{
  "arch": "efficientnet",
  "model": "image embedding model",
  "dataset": "rendered dice on a table",
  "train_examples": 145000,
  "image_size": 48,
  "crop_scale_min": 1,
  "horizontal_flip": false,
  "translate": 0.12,
  "color_jitter": 0.1,
  "targets": ["total"],
  "num_classes": 18,
  "embedding_dim": 192,
  "norm": "batchnorm",
  "activation": "hardswish",
  "channel_attention": "se",
  "drop_path": 0.1,
  "depths": [4, 7, 4],
  "kernel_size": 3,
  "stem": "deep",
  "expansion": 4,
  "widths": [32, 64, 128],
  "am_softmax_margin": 0.1,
  "am_softmax_scale": 16,
  "init": "trunc_normal_002",
  "residual_init": "none",
  "optimizer": "soap",
  "beta2": 0.95,
  "lr": 0.0037,
  "beta1": 0.9,
  "shampoo_beta": 0.95,
  "eps": 1e-08,
  "precondition_frequency": 25,
  "max_precond_dim": 1024,
  "merge_dims": true,
  "one_sided": true,
  "adamw_lr_other_params": 0.0018,
  "grad_clip": 1.0,
  "steps": 4900,
  "batch_size": 192,
  "epochs": 6.5,
  "lr_schedule": "wsd",
  "decay_fraction": 0.4,
  "final_lr_fraction": 0,
  "warmup_steps": 490,
  "weight_decay": 0.5,
  "adamw_weight_decay_other_params": 0
}
Rows from block 7 of a small image embedding model, named by matrix and row number. Rows with one number belong to one channel. Each number is 128 + 24 x the weight over its row's rms, rounded and kept within 0 to 255. All counts start at 0. After the name is the row's rms in percent of the matrix's.
After each channel's rows are labels from the 100 images, of 14976, where the channel reaches its highest value: "lies over" is the class under the peak; "strongest on" is what is common among them. Only what is clearly more common there than usual is listed. The data: rendered dice on a table. In brackets: how many of the 100.
# convs0: expand pointwise conv (model.blocks.7.convs.0.weight, 256x64x1x1), inputs 0-63
# convs1: depthwise 3x3 conv (model.blocks.7.convs.1.weight, 256x1x3x3, trained with AdamW), a 3x3 kernel
# convs2: project pointwise conv (model.blocks.7.convs.2.weight, 64x256x1x1, transposed), outputs 0-63

convs0.48 109 [115 115 149  97 114 147 110 125 166 173 161 142 129  82 135  98 140 163 142 118 132 146 104 115 120  85 175 148 175 139 138 119 102 105 140 123 144 123  71 118 152  78  98 150 109 118 110 101 113 126 121 151 139 152 154 143 138 131 144 117  91 103 140 149]
convs1.48 091 [168 133 130 109 105 120  99  97 156]
convs2.48 115 [156 170 101 155 100 102 126 102 139 138 119  79 111 133 114 110 131 110 123 143 106 127 141 132 131 117 129  93 159 139  73 119 129 107 166 117  96 120  97 101 132 137 100 108 132 115 137 111 119  67 104  85 126 148 129 143 154 180 143 121 140 159 159 163]
lies over: die with two on top (57)
strongest on: two on top (72)

convs0.163 117 [105 103 139 132 144  85 138 112 148 130  98  99 180 124 147 142 108 144 105 106 112 131 135 117  80 115 103 111 128 123 128  96 170 147  87  92 135  86 155 136 149 139 144  98 134 145 181 122 101 136 177 145 144 130 120 108 165 107 122  95 147 112 112 106]
convs1.163 088 [174 114 115 132  97 121 165 138 144]
convs2.163 093 [165 123 118 133 106 141 127 113 150 118 131 104 128 145 113 122 112  77 141 114 105 145 149 135 114 122 130  80 157 114 142  85 103  91 133 200  97  99 137 127 103 110 110 113 146 126  95 143 149  91 151 118 118 132 106 187 133 110 157 154  98  94 117 127]
lies over: die with one on top (83)
strongest on: one on top (88)

convs0.34 099 [105 127 136 130 185  96 149 172  96 119  96 137 119 136 144 133  88 121 120 172 135 129 124 105 167 125 103 114 126 141 118 134 154 119 120 122 117  90 120 129 122 127 170 136 134 133  99  99 158 147 109 162 120  94  85 119 108 169 144 106  85 180 138 103]
convs1.34 076 [129 161 139 160 102  92 133 103 111]
convs2.34 110 [136 146 106 121 119 125 126 154 140 150 164 125 163 166 127  98 144 109 139  82 108 134 151 130 129 176 111 166  89  79 161 104 165 126 143 115 139 188 115  87 128 159 131 120 117 104 129 137 138 140 128 118 172 126 167 153 131 117 139 134 121 104 108 164]
lies over: die with five on top (53); die with six on top (44)
strongest on: five on top (60)

convs0.27 087 [114 170 182 141 144 114 122 123  43 116 105 134 113 101 138 155 134 116 107 120 126 123 134 100 133 122 115 113 132 155  95 154 121 159 111  91 141 102 148 106 121 139 149 108 137 179 118 111  96 116 139 145 129 108 128 126 154 124 104 132 168 153 107  76]
convs1.27 093 [ 98 128 142  97 130 175  99 121 131]
convs2.27 095 [ 68 154 124 159 162  99  85 141  98 150 109 148 129 137  97 135 172 146 121 104 143 141 141  93 145 151 177 147 110 138 151 146 144  92 130 104 122 130 127  92  99  99 148 113 147 128 127 130  75 119 159 148 127 119 101 107 162 105 103 136 130 155 126 138]
lies over: die with six on top (100)
strongest on: six on top (100)

convs0.95 106 [156 146 130 114 154  98 184 113 136 142 158 110 129 180 171 143  99 115 121 118 153 132 137 134 139 107 162 137 126 148  84 129 113 155 117 135 110 112 115 107 171 125 113 133 142 132 145 124 136 131 151 110 100 141 153  72 133  89 192 148 107 153 108 145]
convs1.95 089 [120 119 154 113 129 159 150  98  86]
convs2.95 099 [121 148 101 115  75 105 118 101 143 102 125 104 108 105 138 144 105 165 146 123 117  94  94 120 106 171 120 111 139 121 131  75 135 109 147 153 132 152 110 127 120 125 116  80  75 135 118  97 122 106 147  71 155 135 127 161 133 149 169 105 117 137 120 145]
lies over: die with two on top (47)
strongest on: two on top (88)

convs0.75 093 [128 129 125 135 139  72 120 136  88 124 153 154 115 116 148 155 132 126  87 141 140 116  92 113 160 135 139 129 119 118 109 110 176 133 110 124 139  91 147 154 116 164 162 168  78 110 158 131 131 143 131 131 125 152 113 161 135 158 135 104 104 162 146  61]
convs1.75 099 [ 93 114 115 114  98 105 153 128  91]
convs2.75 103 [133  95 153 110 165  76 197 105 154 131 138 124 135 126 116 167 135 137 127 117 159 125 132 124 125  91 145 143 148 143 139 151 137  87  97  98 133 116 158 166 118 152 153 118 122 166 124 135  75 149 136 128  95 135 136 120  74 128 128 107 120 129 165 121]
lies over: die with four on top (43)
strongest on: four on top (96)

convs0.125 102 [107 120 150 116 106  78 149  97 103 163 118 112 146  97 128 123 124 135  71 108  89 103 116 135 124 140  91 110  99 163 107 127 111 131 159 131 103 120 108 157 166 125 141 116 120 116 161 117 130 134 133 112 118 166  79 153 148 169 118  86 144 172 142 129]
convs1.125 091 [102 101  97 130 131 150 153 154 159]
convs2.125 104 [151 152 120 118 133 116 135 158 158 130 122 112 132 174 111 134 136 123 142 148 162 125 109 140 122 126 110 186 135 115 148 123 149 132  90 153  98 113 169 119  85 133 188  91 161 116 126 137 133  97 134 141 124 156 167 119  76 133 100 120 107 103 171 104]
lies over: die with four on top (100)
strongest on: four on top (100); total: 4 (34)

convs0.13 099 [141 167 150 141  89 125 112 144 149 158 160 113  95  86  89 114 141 107 120 126 130 122 135 122  94 111 113 166 106 122  77  83 143 130 163 127 114  95 123 106 118 162 162 119 147 149 110  83 139 119 119 116 111 139 109 162 132 127 138 109 164 142  72 129]
convs1.13 092 [133 103 157 113  94 154 154 158 137]
convs2.13 082 [120 129 158 120 154 123 157  99 145 130 124 121 101 149 120 152 121 123 118 131 145  91 106 126 136 134 158 122 135  92 209 114 193 120  96 128 152 126 141 108 102 126 104 135 124 113 112 130 164 119 131 156 148 140 150 157 103 162 136 129  80 103 134 179]
lies over: die with three on top (99)
strongest on: three on top (100); total: 3 (36)

convs0.130 091 [130 139 142  87 108 128 158 156 143 104 115 144 130 156 142 132 144 175 135  64 121 137  91 151 149 137 145 140 147 179 109 144 148 110 133 133  98 150 145 174 127 129 142 145 158 118 123 175 146 126 129 145 149 148 149  98  92 102  86 145 148  86 125 122]
convs1.130 087 [ 96 131 103 124 173 121 108 110 103]
convs2.130 109 [163 130  85 133 101 105 118 150 125 172 128 141 135  99 127 171 133  86 154 119 128 162 120 169 156 111 127 148 140 137 148 113 143  88  74 123 140 156 128 149 145 139 121 132 143 134  90 134 159 153 131  80  98  93 156 138 138 170 151 116 136 156 153 139]
lies over: die with four on top (100)
strongest on: four on top (100); total: 4 (25)

convs0.148 095 [169 153 127 122  98 124 146 129 107 108 128 103 115 130 130 106  77 168 118 162 124 169 119 142 104 100  80 136 109 116 107 108 131  70 126 166 114 113 159 144 110 144 110 122  96 123 124 101 129 135  86 133  88  93 142 111 121  89 131 102 130 163 108 149]
convs1.148 095 [118  97 105 159 102 105 145 151 152]
convs2.148 101 [155 100 134 164 103 121 132 127 103 159 136 151 132 134 123 123 113  93 121 147 142 125 106 192 104 142 123 151  99 110 142 110 117 131 136  99 126 162 122 157 140 101 116 155 139  62 119 121  96 104 136 152  72 104 135 120 116 114 133 195  95 126 122 133]
lies over: die with one on top (100)
strongest on: one on top (100); total: 1 (31)

convs0.240 089 [ 88 122 154 111  69 145 102 126  97  88 117 170 117 126 142 138 127 178  83 106 130 118 111 151 121  96 105 122 128 125 126 128 139 104 118  91 143 132 125 127  95 106 161 146  93 136 108  65 136 105 124 158 102 129 136 105 103  92 135 150 114 114 147 137]
convs1.240 093 [182 130 122 128 123 106 125 121 169]
convs2.240 116 [122 135 103 151 158 116  95 134 128 187 135 128 139 108 150 111 125 130 146 138  80  99 154 139 116 137 161 117 155 123 137 119 101 125 123 170 132 112 144 124 160 151 100  97 147 107 161 145 105  82 140  91  97 173 141 141 156 185 133 135  99 125 158 124]
lies over: die with two on top (59)
strongest on: two on top (68); total: 2 (25)

convs0.143 104 [ 75 122 109 145 158 157 105 135 126 123 110 136 151  87 134 125 120 138 108 109  88  85 113 140 142 108 138 134 128 154 133 109 130  97 160 117  99  95 139 119 126  67 159 128  87 127 156 135 117 150 141 108 111  76  85 112 114 156 169  97 137 149 125 125]
convs1.143 093 [141 145 129 125  83 107 164 129  97]
convs2.143 138 [139 150  83 164  79 109 107 142 145 123 125 131 136  98 161 110  84 148 130  97 156  52 124 128 113 134 160 115 139 124 106 107 142 128 103 108 154 153 116 129 137 147 116 141 102 144 128 124 120 112 189 131 152 117 111 145 155 105 156 101 156 136 104 151]
lies over: die with two on top (91)
strongest on: two on top (100); total: 2 (33)

convs0.196 093 [148 134 106 126 134  99 168 164 127 137 167 137 140 148 128 125  79 147  96  76 106 122 113 140 128 111 156 124 140 152 115 139  91 126 118 144 149 140 147 151 139 196 145 131 129 135 137 124 130 152 129 126 122 144 171 160  50 148 125 111 126  94 116 119]
convs1.196 094 [121  85 119 153 134  84 130 147 114]
convs2.196 094 [167 153 130 123  71 132 154 133 149 135 149 157 159 135 156 149 139 137 138 134 101 131 113 123 109 111 120 164 140 145 117 102 156 131 159 139 123 148 125 162  93 113 146 159 165 159 145 157 150 164 105 113 124 150 162 142  95 109 119 113 168  96 185 108]
lies over: die with four on top (100)
strongest on: four on top (100); total: 4 (39)

convs0.244 100 [139 108  92 119 116 144 148  58 150 144 125 110 187 134 125 119 129 105 148 159 121 138 144 159 110 138 118 127  92 168 145 143  85 122 157 138 125 166 128 159 145  95 116 135 131  93 164 133 134 118 160 149 131 150 166 109 128 100 137 120 150  96 108 162]
convs1.244 123 [138 123 144 114  67 106 145 134 135]
convs2.244 103 [121 118  61 113  93 126 180 111 164 129 133 127 155 134 129 145 114 135 109 124  79 139 149 126 169 161 123 152 142 146 160 165  61 115 143 134  80 126 135 117 115 126 107 139 132 116 140 171 165 161 138 133 138 149 118 124 119 101 109 137 152 128 129 120]
lies over: die with five on top (89)
strongest on: five on top (91); total: 5 (27)

convs0.208 101 [105 145 137  96 111 145 124 121 123 189 108 170 138 137  85 112  91 142 130 138 120 119 109 161 140 112 105 126 141  91 120 100 105 120 103 131 170 116 136 144 157 155 119 104  94 137  75  84 125  99  96 157 144 126 108  87 131 141 131 117 106 137 159  98]
convs1.208 087 [154 107 141 109 117 167 119 157  97]
convs2.208 098 [145 157 119 121 160 130  95 124 106 143 141 133 186 181  82 129 108 162 141 147 134 121 138 107  94 152 127  94 140 124 123 143 149 139 152 120 140 145 146 108 156 188 135 132  92 107 138 100 142  99 140 112 107 118 143 102 164 129 146 181 107  99 133 113]
lies over: die with five on top (99)
strongest on: five on top (99); total: 5 (33)

convs0.145 102 [134 135 144 138 135 137 169 175 168  96  95 163 132 156 155 117 133 144 136  99 121 141 164 132 156 150 116 114 124 145 130 123 161 106 109 130 130 138 143 178 102 169 162 146 140 133 165 164 128 139 117 107 135 109 131  97  81 131  81 158 122 130 165 100]
convs1.145 098 [109 139 139 154 147  84 132  91 113]
convs2.145 100 [141 172  63 133 103 121 129 142 163 131 142 147 136 124 142 157 137 107 155  99 114 127 145 134 133 105 109 152 105 156 115  79 118  95 121 158  89 103 130 136 130 144 125 154 170 173 112 145  93 160 158  84 148 128 129 149 106 127 103 129 148 126 168 136]
lies over: die with four on top (99)
strongest on: four on top (100); total: 4 (26)

convs0.198 098 [135 109 129 124 152  94 110 131 120  98 128 137 132 123 115 143 127 182  87  82 120 138 129 104 117  80 110 115 103 159 160 118 126 165 140 111 158 119 146 142  95 183 148 133 145  87 168 156 142 112 140 135 143 152  95 127  96 136 121  90 102  96 158 139]
convs1.198 095 [125 117 107 151 137  72 104 136 111]
convs2.198 088 [124 158 132 111  98 142 103 161 152 136 137 117 169 126 145 173 173 163 146  99 131 160 171 141 151 120 157 112 122 171 156 132 110 148 117 171 163 116 108 148 113 154 126 125 112 159 120 173 122 142 121 126 140 133 127 131 117 167 142 156 172 163 155 127]
lies over: die with four on top (100)
strongest on: four on top (100); total: 4 (32)

convs0.62 113 [ 99 100 124 154 129 134 132 120 129 109 106 128 145  88 121 127 125 136 135  92 180 153 109 110 118 145  93 110 186 163 123 109 142 128 163 153 178 166 127 140 123 156 118 171 127 144 140 127 126 128 137 130 163 127 179 188 108 114 127 138 138 164 127 146]
convs1.62 101 [ 97 156 122 135 120  74 128 118 144]
convs2.62 099 [111 115 135 132 134 175 132 114 126 159 149 108 119  96 104 158  99 113  95 135 149  86  86 161 127 184 134 117 116 118 115 115 103 143 166 172 125  86 126 116  73 126 102 132 122 112 155 115  87 108 144  99 129 141 133 168 145 140 140 112 156 124 103 136]
lies over: die with two on top (79)
strongest on: two on top (91)

convs0.30 102 [125 153 121 113 146  72 178 186 131  80 114 138 106 118 145 149 140 117 101 148 147 177  73 103 111 119 100 139 128 140 107 105 146  97 143 157 137 117 150 122 139 127 174 107 150 115 163 132 160 135 134 119 130 106 139 138 112 109  90 128 130 101 134 116]
convs1.30 090 [ 93 116 147 126 105 163 143  90 120]
convs2.30 120 [ 82 145 100 119 134 109 152 171 128 141  79 161 124 154 116 179 121 145 152 125 124 127  84 129 128 145 121 187 120 127 153 109 108  70 110 132 117 124 141 140 102 154 137 118 154 136 142 129 124 149 132 109 112 115 132 130 104 103 135 132 170 151 183  97]
lies over: die with four on top (100)
strongest on: four on top (100); total: 4 (37)

convs0.172 097 [ 90 112 141  94 130 164 134 121 168  89  95 179 104 116 174 141  93 120  90 117 115 142 121 142 114 100 150 119 120 122 111 150  96 151 162 143 124  81 106 123  88  90 133 149 119 157 121 133  99 108  85 147 136 109 132 138 110 121 147 121 114 145  93 122]
convs1.172 093 [148 160  94 142 102 147  96 146 136]
convs2.172 114 [152 125 114 135 133 129 109  96 111 123 128 113 142 130 147 115 103 118 117  90 142  59 120 165  89 142 153 117 115 162  92 100 144 108 141 137 125 166 117 147 118 135 104  79 111 122 111 142 141 148 145  75 121 134 147 128 196 161 147 104  99 113 117 133]
lies over: die with two on top (99)
strongest on: two on top (100)

convs0.58 101 [172 132 149 113 126 137 112 134 155 108 191 121 150  97 116 134 108 126 102 150  89 105 128 165  97  93 125 134 132  78 133 103  80  96 108 105 103 122 141 112 101 116 143 124 138 123 124 131 106 136  92  91 102 110 102 125 156  84  82 113 115 124 127 134]
convs1.58 103 [107  88 114  84 119 116 113 141 147]
convs2.58 093 [124 146 156 119 122 102 146 133 150 169 152 132 121 114  86 126 121 128 148 185 121 128 129 149 121 113  99 133 100  76 136 125 101 154 123  92 127 121 138 127 131 148 113 140 160 115 162 152 107 145 120 131  68 147 141 149 120 122  85 188  90 144 152  94]
lies over: die with one on top (100)
strongest on: one on top (100); total: 1 (38)

convs0.185 096 [127 101 161 129 138  85 133  83 101 123 120  70 181 161 119 123 122 157 111 147 147  68 149 134 148 135 128 128 150 114  94 116 123 145 140 112 103 127 130 113 134 132 131 116 156  99 164 134 111  70 133 159 148 147 114 123 157 137 124 129 129 164 102  93]
convs1.185 087 [107 120  96 100 161 112 107 100 111]
convs2.185 095 [ 97 137 148 136 135 120 104 119  79  95  87 146 129 155 108 125 133 183  97 115 129 128 122  99 162 142 117 130 130 133  97  87 145 145 161 105 112 133 101 136 127 154 142 168 132 115 169 117  76  98  75 105 131 144  98 103 100 141 100 136 126 142 119 114]
lies over: die with five on top (98)
strongest on: five on top (99)

convs0.23 096 [121 170 130 149 144 141 100 172 139 151 163 169 140 119  99 121 116 114 136 135 119 136  87 142 133  66 115 105  97 107 137 127 126 135 160 139 107 144  95 118 145 106 155 115 163  84 157  84 124 114 128 154  72 123  99 119 107 148 137 122 124 165 129 120]
convs1.23 095 [120 126 190 118 120 120 157 132 114]
convs2.23 089 [146 121 105 115 161  54 112  79 116 133  74 122 126 121 132 170 110 118 110 103 151 124 116 117 101 134 148 128 151 135 139 130 155 141 106 113 162 132 121 148  90 136 135 157  94 123  69 161  89 131 143 123 127 132 151 124 109 136 146 143 172 119 116 154]
lies over: die with one on top (67)
strongest on: one on top (79); total: 1 (31)

convs0.50 100 [129 171 113 136  94 171 173 148 162 114 143 129 105 141 146  93 108 123 144 177 175 136 110 113 148 120 172 144 132 115 127 115 143 124 126 105 131 148 144 114 140  88  97 139 112  74 146 123 149 101 125 110 116 143 157  99 102 132 154 163  88 110 121 109]
convs1.50 129 [ 96  86  85 128 115 137 135 137 142]
convs2.50 101 [ 91 121 131 134 146 167 138 151 140 120 181 191 109 170  90 182 150 135 135 147 103 117 102 156 105 115 164 102 120 153 117 120 113 140 171 152 143 133 153 133 132 140  92 174 139 123 133 119 112 140 141 102 123 144 129 128 120 145  96 122 115 135 175 124]
lies over: die with three on top (99)
strongest on: three on top (99); total: 3 (27)

convs0.181 106 [124 101 141 121 153  82 143  96  91 104 132 143 161 119 118 127 174 182  96  88 105 122 110 116  88 108 135 126 168 150 116 110 155 105 131 140 123 137 140 130 136 139 149 103 137 124 128 140 117 124 164 153 134 120 128  74 151 162 128  69 101 124 102 110]
convs1.181 099 [143 126 130 124 106 105 155 116 183]
convs2.181 093 [114  90 162 117 166  87  84 137 168 120 121 114 124  92 126 132 122  87 141 137 137 117 136 115  92 123 144 122 161 133 118 129 103 146  88 164 126  79 184 127 142 138 149 109 173 123 126 178 140  99 126 129 117 143 122 131 158 125 144 154 118  93 101 123]
lies over: die with four on top (60); die with six on top (36)
strongest on: four on top (67)

convs0.105 087 [107  91 155 151 133 118 150 170 129  77 115 160  93 116 158 165 112 141 138 128 152 186  99 142 115 110  87 127 131 120 161 146 134 142 140 147 117 136 118 169  94  94 148 144  83 140 163 123 120 133 109 157 141 158 119 108  98 129 150 116 103 129 119 102]
convs1.105 085 [126 116 149 110 111 175 118 159 154]
convs2.105 092 [143 168  91 150 122 128 113 185 139 127 125 146 129 151 178 144 130 131 147  97 118  97 144 148 130 133 157 108 133 152 119 107 126 124 116 125 125 174 104 161  80 179 181 121 133  82 125 122 133 131 164  94 138 150 150 110 137 154 124 106 153 137 153 116]
lies over: die with four on top (82)
strongest on: four on top (86); total: 4 (31)

convs0.72 096 [105 119 161 153 118 134  83 133  87 122 131 149 131 140 115 146 112 159 108 132  79 103 105  80 191 111 126 118 157 150 138 101 157 132  82 150 114 108 122 117 135 147 187 106 151 142 166 122 116 109 128 132 119 113 133 125 131 135 115 125 146 148  98  83]
convs1.72 084 [103  97  99 137 111 125 173 145 118]
convs2.72 093 [ 94 135 155 147 177  98 127 145 132 148 141 113 148 118  98 139 109 104 121 138 113 113 132 109 101 113 178 138 122 167 109 191 157 115  92 111 110 141 163 100  96 161 142 105 123 149 138 163 118 116 132 136 147 103 102 140 137 126 129  89 155 150 128 179]
lies over: die with six on top (96)
strongest on: six on top (100); total: 6 (29)

convs0.199 092 [108 129 182 148  98 122  95 121 122 145 130 117  79 132 113 138 201 126  75 125 128 112 110 108 144  93 159 148 117 122 151 128 159 136 128 103 143 124 144 147 129 136 112 128 155 131 142  99  90 114 148 130 144 100 158 184 157 137  96 133 151 150 112 109]
convs1.199 117 [108 134 137 142 117 104 141  88  83]
convs2.199 082 [ 90 110 158 159 157 111 149 138 169 117 188 119 140 108 122 168 142  81 133 142  92  79 123 112 134  85 128 148 104 146 141 179 142 108 151 137 110 141 129 129 128 110 151 111 144 114  84 104 123 158 134 158 106 117 131 117 116 143 154 112 100 130 152 109]
lies over: die with six on top (66)
strongest on: six on top (100)

convs0.203 100 [116 135 135 153 132 156 126 161 154 115 143 177 131  90 137 134 110 132  91 122 104 138 136 119 149  74 120 100 115 160 138 109  73 171 141 143  90 127 118 113 102 144 130 147  96  77 108 119 108 140  82 107 137 165 121 135 119 146 154 104 139 121 171 123]
convs1.203 086 [118 116 179  99 104 130 120 104 111]
convs2.203 097 [124  86  91 124 137  98 128 134 126 111  89 148 129 111 147 143  83 126 143  55 147  98 133 121 100 103 119  82 136 145 148  95 149 188 124 133 165 144 142 129 116 131 111 143  96 141  92 108 100 140 134 108 119 141 170 134 145 123 153 122 103 140 106 132]
lies over: die with two on top (98)
strongest on: two on top (100); total: 2 (37)

convs0.122 098 [150 147 125 149 131 143 104  90 113 100  98 130 112 112 106 135 115 134 114 143 148 133  86 116  92 126  97 163 105  96 123 172 151 137 122 141 127 137 115 178 115 114 105 144 133 128 132 171 156 138  79  95 115 152 128 120  93  67 139 177 113 126 110 103]
convs1.122 086 [140 157 122 145 132 103  85 100 102]
convs2.122 096 [172 115 138 152 162 114 122  96 113 136 158 155 135 135 132 128 150 111 126 119  92 137 146 170 140 108 116 164  90 144 123 114  98 120  88 149 144 181 136 148 158 175  99 169 134 118 126 150 128 139 138 120  78 159 140 142 142 125 129 156 158  92 141 161]
lies over: die with one on top (100)
strongest on: one on top (100); total: 1 (35)

convs0.87 104 [131 174 124 170 121 140 109 130 145 114 168 173 123 105 111  96 109 126 138  90  94 129  95 136 162 151  91 147 134 117 149 133 115 135 177 122 134 134  74 128 150 122 101 137 135 152 152  85 113 160 127 135 161 149 158 147 139 159  97 144 118 126 153 159]
convs1.87 117 [ 70 123 140  98 113 137 148 122 123]
convs2.87 105 [103 113 133 131 131 138 144 113 136 134 135 102 115 111 161 113  94 134 151 139 129  90 131 127 146 138 155  87 165 156 141 138 113 147 123 128 113 108 111 139 111 142 174 149 125 133 172 168 133  60 193 107 167 175 128 136 144 145 156 130 133 119 141 163]
lies over: die with one on top (42)
strongest on: one on top (100); total: 1 (31)

convs0.218 095 [136 116 134 125 107 130 122 126 138 156 135 139 102  94 125 118 117 135 128 119 107 140 101 130 125 122 159 174 129  99 133 184 114 153 137 117 150 148 117 148 139  98 109 146 160 121 164 125 159 134  75 119 135 121 102 138  87  80  85 197  97 163 146 126]
convs1.218 094 [ 96 135 152  91 133 150 109  92 128]
convs2.218 083 [139 127 149 147 152 107  79  97  93 143 153 144 110 142  95 146 123  69 138 117 122 111 117 144 124  84 145 150 131 162 132 109 140 130  94 122 100 105 145 146 113 130 150 152 130 119 106 168 165 121 139 115 112 107 138 158 141 111 110 192 152 127 139 182]
lies over: die with one on top (100)
strongest on: one on top (100); total: 1 (37)

convs0.19 091 [126 176 100 115 120 135 130 148 156 155 149 144 112 147 127 131 146 148 160  82  96 126 141 119 123 118 139 132 140 139 124 159 114 122 132 164 112 116 101 185 142 177 134 160 169 151  96 158 157 137 142 155 156 111 114 144 114 162 139  72 167 125 149 130]
convs1.19 092 [119  82 144 169 112 119 132 129 101]
convs2.19 109 [157 138 110 132  80 114 121 132 101 162 111 138 118 135 145 133 122 141 122 117  56 104 134 109 129 102 136 157 119 136 130  62 141 131 147 144 103 118  95 173 135 141 186 134 188 130 143 146 153 146  96 115 105 137 124 121 113 128 120 126 141 148 149 163]
lies over: die with four on top (94)
strongest on: four on top (100); total: 4 (29)

convs0.41 100 [159 120 160 129 127 177 132  99 124 124 133 125 108 159 125 158 140 150 151 145 143 149 108 103  98 116 132 141 143  99 141 138 126 103 128 147 125 138 100  94 113  85  90 165 159 149 120 133 172 159 113  61 113 141 110 146  97  84 158 156 114 140 136 106]
convs1.41 102 [138 151 110 125 149 102  98  87 106]
convs2.41 109 [148 110 147 176 147  79 133 108 118 104 133 150 144 148 126 119 145 128 133  86 118 119 167 104 137 134  91 166 126 136 102 138 131  85 119 141 140 166 157 162 132 152 123 182 114 129 144 139 175 141 136 126  94 155 141 151 150  89 122 145 134  96  89 155]
lies over: die with one on top (99)
strongest on: one on top (99); total: 1 (30)

convs0.35 093 [112 129 155 132 115 120 124 110  74 135 156 138  96 117  89 133 137 146 102 123 109  91  96 119 122 107 113 137 138 136 151 143 187 153 141 150 145  81 135 120 130  85 177  91 144 165 129 149 129 153 128 174 141 122  88 133 135 148 109 130 106 143 106  91]
convs1.35 081 [106 106 109 117 118 129 117 165 175]
convs2.35 099 [ 62 135 132 181 170 101 114 142 146 146 106 160 138 148  99 107 143 116 142 108 133 139 125 109 123 155 128  67  94 183 120 145 144 119  99 135 150 145 163 122 107 158 114 101 165 106 122 135  80 103 139 132 127 127 110 151 138 115 141 136 144 134 139 116]
lies over: die with six on top (100)
strongest on: six on top (100); total: 6 (31)

convs0.53 118 [133  76 126 169 156 103 104 117 145 139 124 121 147 147 112 141 137 117  98 133  98 151 144 146 113 104 136 162  88 105 125 122 143 100 118 157  96 167 149  86 134 158  87  98  76 147 143 116 127 143 133 140 118  84 137 150 150 132 142 106  99  95  86 136]
convs1.53 106 [114 143  68 108 143 127 149 121 134]
convs2.53 092 [115 122 148  99 127 137  57 135 145 145 113 160 131 116 111 116  98 161 150  97 140 105 135 149 109 143 135 120 162 150  92  64 140 123 127  80 131 172 138 145 136  89 106  89 169 145 119 130 131 132 163 125  95 129 127 111 130 157 107 112 140 143 150 126]
lies over: die with five on top (56)
strongest on: five on top (90); total: 5 (27)